config = dict(
    dataset='melodies that start on their tonic, played by one synthesised instrument',
    arch='dit',
    num_classes=8,
    moe_every=2,
    beta2=0.999,
)
Rows from block 5 of a small class-conditioned spectrogram flow-matching model, named by matrix and row number. Rows with one number within an expert belong to one neuron, the router's apart. Each number is 128 + 24 x the weight over its row's rms, rounded and kept within 0 to 255. All counts start at 0. Numbers have three digits each. After the name is the row's rms in percent of the matrix's.
Before each expert's rows are labels from the 100 clips, of 14848 (inputs lightly noised), where the router gives the expert most weight on average: "top examples" is what is common among them; "peak on" is the class under the peak. Only what is clearly more common there than usual is listed. The data: melodies that start on their tonic, played by one synthesised instrument. In brackets: how many of the 100.
# router: slot weights (model.blocks.5.mlp.router.weight, 16x256), inputs 52-103
# up: expert up (model.blocks.5.mlp.up, 8x128x256), inputs 52-103
# down: expert down (model.blocks.5.mlp.down, 8x256x128, transposed), outputs 52-103

# expert 5
top examples: the note B (70); tonic: B (47)
peak on: B5 (25)
router.10 118:136081144130120156145125117142091141139136123066129165151149146141099138164121109092168151151105158173203158136152116148115132127106142142109110152111106200
router.11 103:101104146114164042123111105098185118144122075107116101146193125136131128109090134125160162146133144136132149139169102155125129142167116115149130108141125102
up.0 085:130161110119121155101177141149076137118096121144129144058075120106142181115103171080119127124101138103127135121092141129140131133104130115156137133128123135
down.0 083:160137129077150165136139150139118142135143138127088153137129121129101191125104106073124188130130119095132123127117111112130129082100130083161122072166070121
up.1 075:147153104088128141114182116102130124126076149146138123132148114111128133221097138168136089130144136114085130147130155166138149106130090157108109102168162122
down.1 067:121102122099139178132101144130125123116112135096132136112133135125177127143122142138130120122128150087107150136076123119136136137161151118110166129124143101
up.2 115:115115096118128117100153166085145127125117127207108142118083103148124136120136119160098130130132145083145100123118158123132121145164141129135125136125080094
down.2 112:127153126134154118093094144104127145127125126162128175124070144119170131093156090131167142115169154134129092107151123130130143119122073112130124165150091102
up.3 097:108115094179165233123131161118099119094105125128141127107125131181102095136114119149137128118143150062110103124109136132153138150162159138134129126134124096
down.3 089:112154142127115078102105136157132104132131124126151079071078108146137125165118134122129158123160113121163093118150127122132094168113125129154125162148095103
up.4 088:146155124110164155146128135147088110111102122079140125136090122128094106160122144132127126089153143124127059138097131174126098105140142132167170112087112122
down.4 081:135137138094102133129121129116087121128131119159074134153160119110121120146142128077128129141123132091180110129144134085127092141145150128115136109123172099
up.5 078:123121136121124116149131164116145135143133133153173107180105120101090133141147101083125153116114121118130144128190162141160077125118121141113176149108140130
down.5 085:138149104097149137137152127097113126135109151103127141160124078112145173165123112126125100170133094125106102095168130185123144110096136127166132123087165115
up.6 075:092130117149127176136128107119106178124157115140136135113082091144085091108116118115112131148086128109162155118132151116130132162172198142181128143149123134
down.6 075:146072139150146193127133123146092102131157139099076175133134105130139118137126139132137127127172093098083126172120112141130177083170146139127145111109135153

# expert 0
top examples: the note C (79); tonic: C (54)
peak on: G#3 (29); C5 (28)
router.0 113:089157127107110083122117109162100107145142110132120137110070108113104154093090129107133142128105122118108121144137141123115118123143097132131123107099086088
router.1 113:115176159158110134108071149143143053093126101141113093090163104123075141108127137106151134142121114123156127149109141148135122139095100166144142095109069088
up.0 127:125139133107089141101125152154144131109121111112127125120145146161098097163100139166149128127105087156153179166118084103106127163119107109130133125134151123
down.0 101:111134164104117149114119115087123067136112152075172102124099135147071056103162081134130158135127159147104095100158100134181145149141159131132162128102106099
up.1 081:112138126150130150146129141118145123097098116176124121133129127142090097155124133178136129128097089079169147143148103150119109100142165119147145123115128111
down.1 067:137171161140126166114180152130132118114125139136103095113057129108101088121162101158107130132108157124101120130097139148126150129124160132134115091116157111
up.2 095:129115149123087191090130127160143134141115123170185135113130115132139134151134118117111111150154102132147120147116086156070078060120197097121151131095127127
down.2 091:135144092121121153122148137131108132126125086128121149160138091107152133149121170128190152030126140207155172126105143141117085128116120103134118152130147105
up.3 098:130118162131115147115162161115137127140103135128104150161130126082162146131107134127104119127140144158085152170132095166131100093134124152131119152145140117
down.3 092:140116058149151154111114143086118106152159140151120121143142120126128137145126135126166167124123085136161125151148086114129112169112130119116120169132169079
up.4 072:119130137121155138120133152123134130124090123163079073131194129145156133085143141154129130117133126102172113087137087161151160075129098142077128124153107094
down.4 070:127074072115147130114130136163123117080129141133163099104101107128099143128140128133123143140134128121110154117125144121131135119125091116157121117117145152
up.5 134:120160173119118141096131123122167130144112113161191132134132135124173135142134121112100130121140127161155105145129089135094102115139151110123164127106135121
down.5 117:116134099120128123156124154126098188089142110121118123126152111128145118134133169140168161118142141133116137152151155140129096105130087117151110136134147072
up.6 093:132162124089137064100132133159151086110098137147136122125124091103113178131126142166105128172114129076121136123136136165149112172151108127141184137144152112
down.6 086:152151112137145129157113123130124127126093147083113051130109110130130127158157127172127144115120154129134089090168145152144130139109106161144099122120123158

# expert 1
top examples: staccato (61)
peak on: no note (100)
router.2 084:133124096167124088117136117164141130173126129131134162163109129107128113156136138117095134183149129147126140146181105131127105140161136092069158139128112154
router.3 080:108131128169093117119144135129165075101116175129145139165095125126124111101135118146116093118112115122129135110100092152110104137163126118037133144149154118
up.0 079:116136104143163193129153101112112137133126124104138134143114147127138131133126091128129127093099129154117101126098134098135107150170128109165129081134145123
down.0 083:122118160111127191135094126114121139102114129145136128143189099112108127153119130073132202157158147126143119114140148098107123123148100112132141132111157135
up.1 114:127106132093116120117131113148187120128136149156110096145147117136144102139125120097189129129168115112162156105174206141139128113154115135129141121120111181
down.1 122:130101111136137104116148147125123149085126137126096169143164148178152127106126137130134111124127129114136124116194099152135114153125158122106130127169094125
up.2 091:152106160094109145141082104150145122083136137140115138140101128114130149124133153159122128130112114178104153192118103126117138137101097125106135149125137172
down.2 093:099123113121089149127152128171134147126134153115123110144184126152104126113107123164109079122131112118161129134118140107121137106114106131143133125136126152
up.3 094:140149090161131148128152107095137126147152119114147144118137132150186146100124091159142130096103099086163111166162108082118089137139160113126127074136140086
down.3 084:126115140154132123137055119125117123107119126118120116137136160112135079130093096163088132170130130110162097059134107082111106142154103088136120129092189151
up.4 111:144127130081100047137118141145145133126107122120085093114155130114126105119126145115122128126120127106126119117073151140093138118114102165126138152142104128
down.4 135:149136097159158108141129134142106135103108109112177138149111120170121118095109135125113089132127107125108187165101151135147142117123152150115094121128144134
up.5 089:184145132119090143087156101113157118140125122096118124140152116124143133105128127122138128133140133120113125123097167143123139119078084121130102144155162132
down.5 081:151126142116149145124131129127193142150152082057107116118105143131090133136115112079132138146129117135131127131115165122156145134103156129122125116155094170
up.6 136:122118114121139152136103149165089134120167147145139125121117150116130121131126116120123131128129134137145123110096118096129158129120162134124136177137112136
down.6 109:163148120132141149130164161163127148131116124100126133131169097148141090121128123160131121122133146157115125141128115150152117117092111145148103130109119105

# expert 4
top examples: the note F# (65); tonic: F# (39); tonic: F (28)
peak on: F#4 (48); F4 (29)
router.8 104:154111195160081176136114134156112137137121109120143138072148117089114103115177129120133129110171118134098136160088126115131149141115149123128136095140081092
router.9 104:173146112147116121115117132162129108151150114161135057155141117138107054129091100126177165141125118095143126128116156141124108125161133109148123153126112134
up.0 081:134137111078121168148126062131134158146129110185155136096148130159157135143099123165130128098102177143126128144115150103094179141129126111161121123139137133
down.0 077:137125093127134144120124109136157071130155098142108131114149142144098173104118122125154129127114114102120107128106101074115181123109168119124128104089130112
up.1 122:102193099115158140109068162119161118122108162175124123157064115102120173149124116113110114094131115121139154126107103149148092113122112147130149137110133131
down.1 113:131141137120128159123097142110122148170123144159123155138035128181102026119154123121128114081130100150105085125132133152162150109139131128130112130139163123
up.2 104:119122190100115103146130139119156120165103145154129184130131118139159154106131093158105130149118146131120141155120091141143103110164129132198092131116130107
down.2 120:145105084138145084112083156160104135120129112154155117107116130117156098177132112151152154130140121122158101124125059119121105150139134124130117144117130118
up.3 069:126104129148168154127122128133125154154111147098151130135105097100122160125114140154139095112137150122118131113101131142081136125120144100139122131107151128
down.3 074:162127128159105125138130101134145097138132123167105151134148120115165132123123141151140152061148115109122113130114121133127132117091145122138113151125105093
up.4 092:134098116157131124146172151126121107122129186122161157154140118121126164158130047127119136129135147113132125137125125090162153137121099138118124135094172133
down.4 093:155095134070136093125088138112125180128103121138154118130108182118119159111142159193147114117119107150127113122166113135169128100102154061147158103141101154
up.5 085:109139123120109049095110122133130111167159134165071112124134098104149145131125111150130136129144121121122174131154126150094137142116137150132115165112131180
down.5 076:138134177160097134115155101144127093097067131185128130097134152091124125128126132108128121132099123115115151164105106129117129140086117117157148146081116126
up.6 109:129138115110124095118133089109160114132147107145125124134099121096140139114136137136131161138092119115128107136158147119147109143103094098148126148126175146
down.6 104:102132158034109072105139158104109106135084128135139080110133126127154152118138118140121139144097167107175145106143105127128112164133137102146144118121100161

# expert 2
top examples: the note D# (72); tonic: D# (39); vibraphone-like (33); tonic: F (27)
peak on: D#4 (40); F5 (33)
router.4 120:164135121106135149110133079097105156111149140126107091146089144123133064127125080112175150130150150114165132136134158103121135133144137121129098146137137165
router.5 094:143117142090164164130085133119155123145125096143128113069122147142171167117151113113078109129159133125093149134119142142144135122147137125135129156157090108
up.0 102:145136170127124159104163145140109131109133134124171130144103145130112121129156134126097140139131092157169109158122090113094121097119136109086119099115144162
down.0 118:097144107110128142085122154153129131063147153119149128127131157136126143124103141143150139147163092163105150144125149119127087131146114100122106138115112152
up.1 106:096129144181137071159159134131127118103144106126132165126124121157141111179155109160119157097111101115084133142132106106123104125122151081143144117126133114
down.1 110:164182121169139111149130127149125113136118118123132121141144127142139114138129131165126167119104132167157101136116156120114096114134143116164072124133143124
up.2 088:106155136123131069132128116088128150121116120125140139157135125148139123107121110134130110131128097141112148111111101140120111125124149113158093115157146133
down.2 084:142089120125157112136143141153107132126133119070148133115151118166113134194129168142117146190165101073118115138152077107112134119158136147088128138126111141
up.3 142:115154172156128124152124178155123135134136128143105129115111145141141180150136130133135131105135144111126133166194095116150112105133099124139085123116151102
down.3 157:164153114108140126154173128147147159118133121116103151118160121125138104206131110149140160084119105121155111132157124127120104156134145110124128111126153117
up.4 130:135128116149141144151214132138133124125140126127161192096144089112099129161131136115131158093140098170097114129132159097149127143109115129129125139125138113
down.4 132:126100142124130100126145133116130110102121161133123127104112124132126134108140109092131128090157124188107118160128106134142149117125087112131138140126155126
up.5 061:091095133091119102178185133128151127169113124123131157112115105158144129128128124180074130140118139115108168117130114164117115113133085134101134123075124097
down.5 068:144104148106153128135119136150101107162128124161119156105128125097165113091109119130113163174144156118106133108129124106107131103122123118112119117123091121
up.6 079:137123138125117098055136127083174127110120144113150107175177094142133123078123073132131116128143124177128136133160128165142123140178122145071140150130128132
down.6 078:141086095147125162109140125112149154139149149115099096127116111126143167126128130165147118083170095096130143124124124122152144124160095136138113134162097129

# expert 6
top examples: staccato (82); sine tone (39); bass guitar-like (25)
peak on: no note (67)
router.12 075:134127107120127128141118135118119158102129137150150159130118108095118137153097156166121078134144130134113134102125098169176147107120101120110116158144159167
router.13 105:116115130168125102139175111099136030099156171121122129128135126114118136132171092146129184095133113130169147156143089122148117143137140088084122118133153129
up.0 086:165114133154075119120119148108153139150124128164094149097141134121171076134097170171140133141140137111139161134160086134159117137179126115112129167132136094
down.0 088:117111130140172121167141136134138136139151133110120147127074106127108047116124116198122122091117109134122119126098146116134151158205136130159136111130118175
up.1 084:123125165171177119124076121120146095124124120159102116128112163112109114106127138102144158129129120122119137146165114114127128121143170137127122121118133131
down.1 098:135128122207131108142171104132125132135139105135136123144074131118133141126129092179111128130115124128117132152121136101150168118131196135193122128134128106
up.2 103:141115127091152123120098115079132128169057131149089127131098127114117141122128151156120110136141190103111095151139165149126124137139109133128121114141160113
down.2 094:102109125070093128148143119124120130157123127103133125127137123123128154137136144126127127159158153147106118102129094156207117121180128125158128124108091113
up.3 092:160172110079093116111122146136132116137091127129152122118143143135128089156118137122139122116079132128129126092120096130135178139150098080120137151171133101
down.3 080:106128103056129128132133150144130186165152138107100080128145104129147073099121095122140145127131133129092122144112140135102168132192110126141125120142089126
up.4 117:136136133125110108127143125078128094145130136111121116152127086084108124116129130122144140130108119158133174152133139130136082128075167125106142163163111124
down.4 116:161111150140112116126156126126162109117146142114111165077152170176078107190121089163109054109135101113108118084127140121106121120132133145118128112127043175
up.5 093:134137133130141171121115126117117129179121158168148129108157158146154123094144140162122135128147104106109129146147138093109136150133109107147149065128133072
down.5 087:122130140176132123121128119127139135180151158075122131124089091160128130110094128159166111116137130120144165128120132131126151146139150138081139100151157146
up.6 100:080078130166142133116121143085143152095120131102140134160089129128104169167118124072105118126146118137111118124129127116209120122104095161110113135119141124
down.6 099:133130093152133131128127108100144046103128165133111179164157150120095165158114169097133125162145110116115133112135128141123127140084146144130108161117082128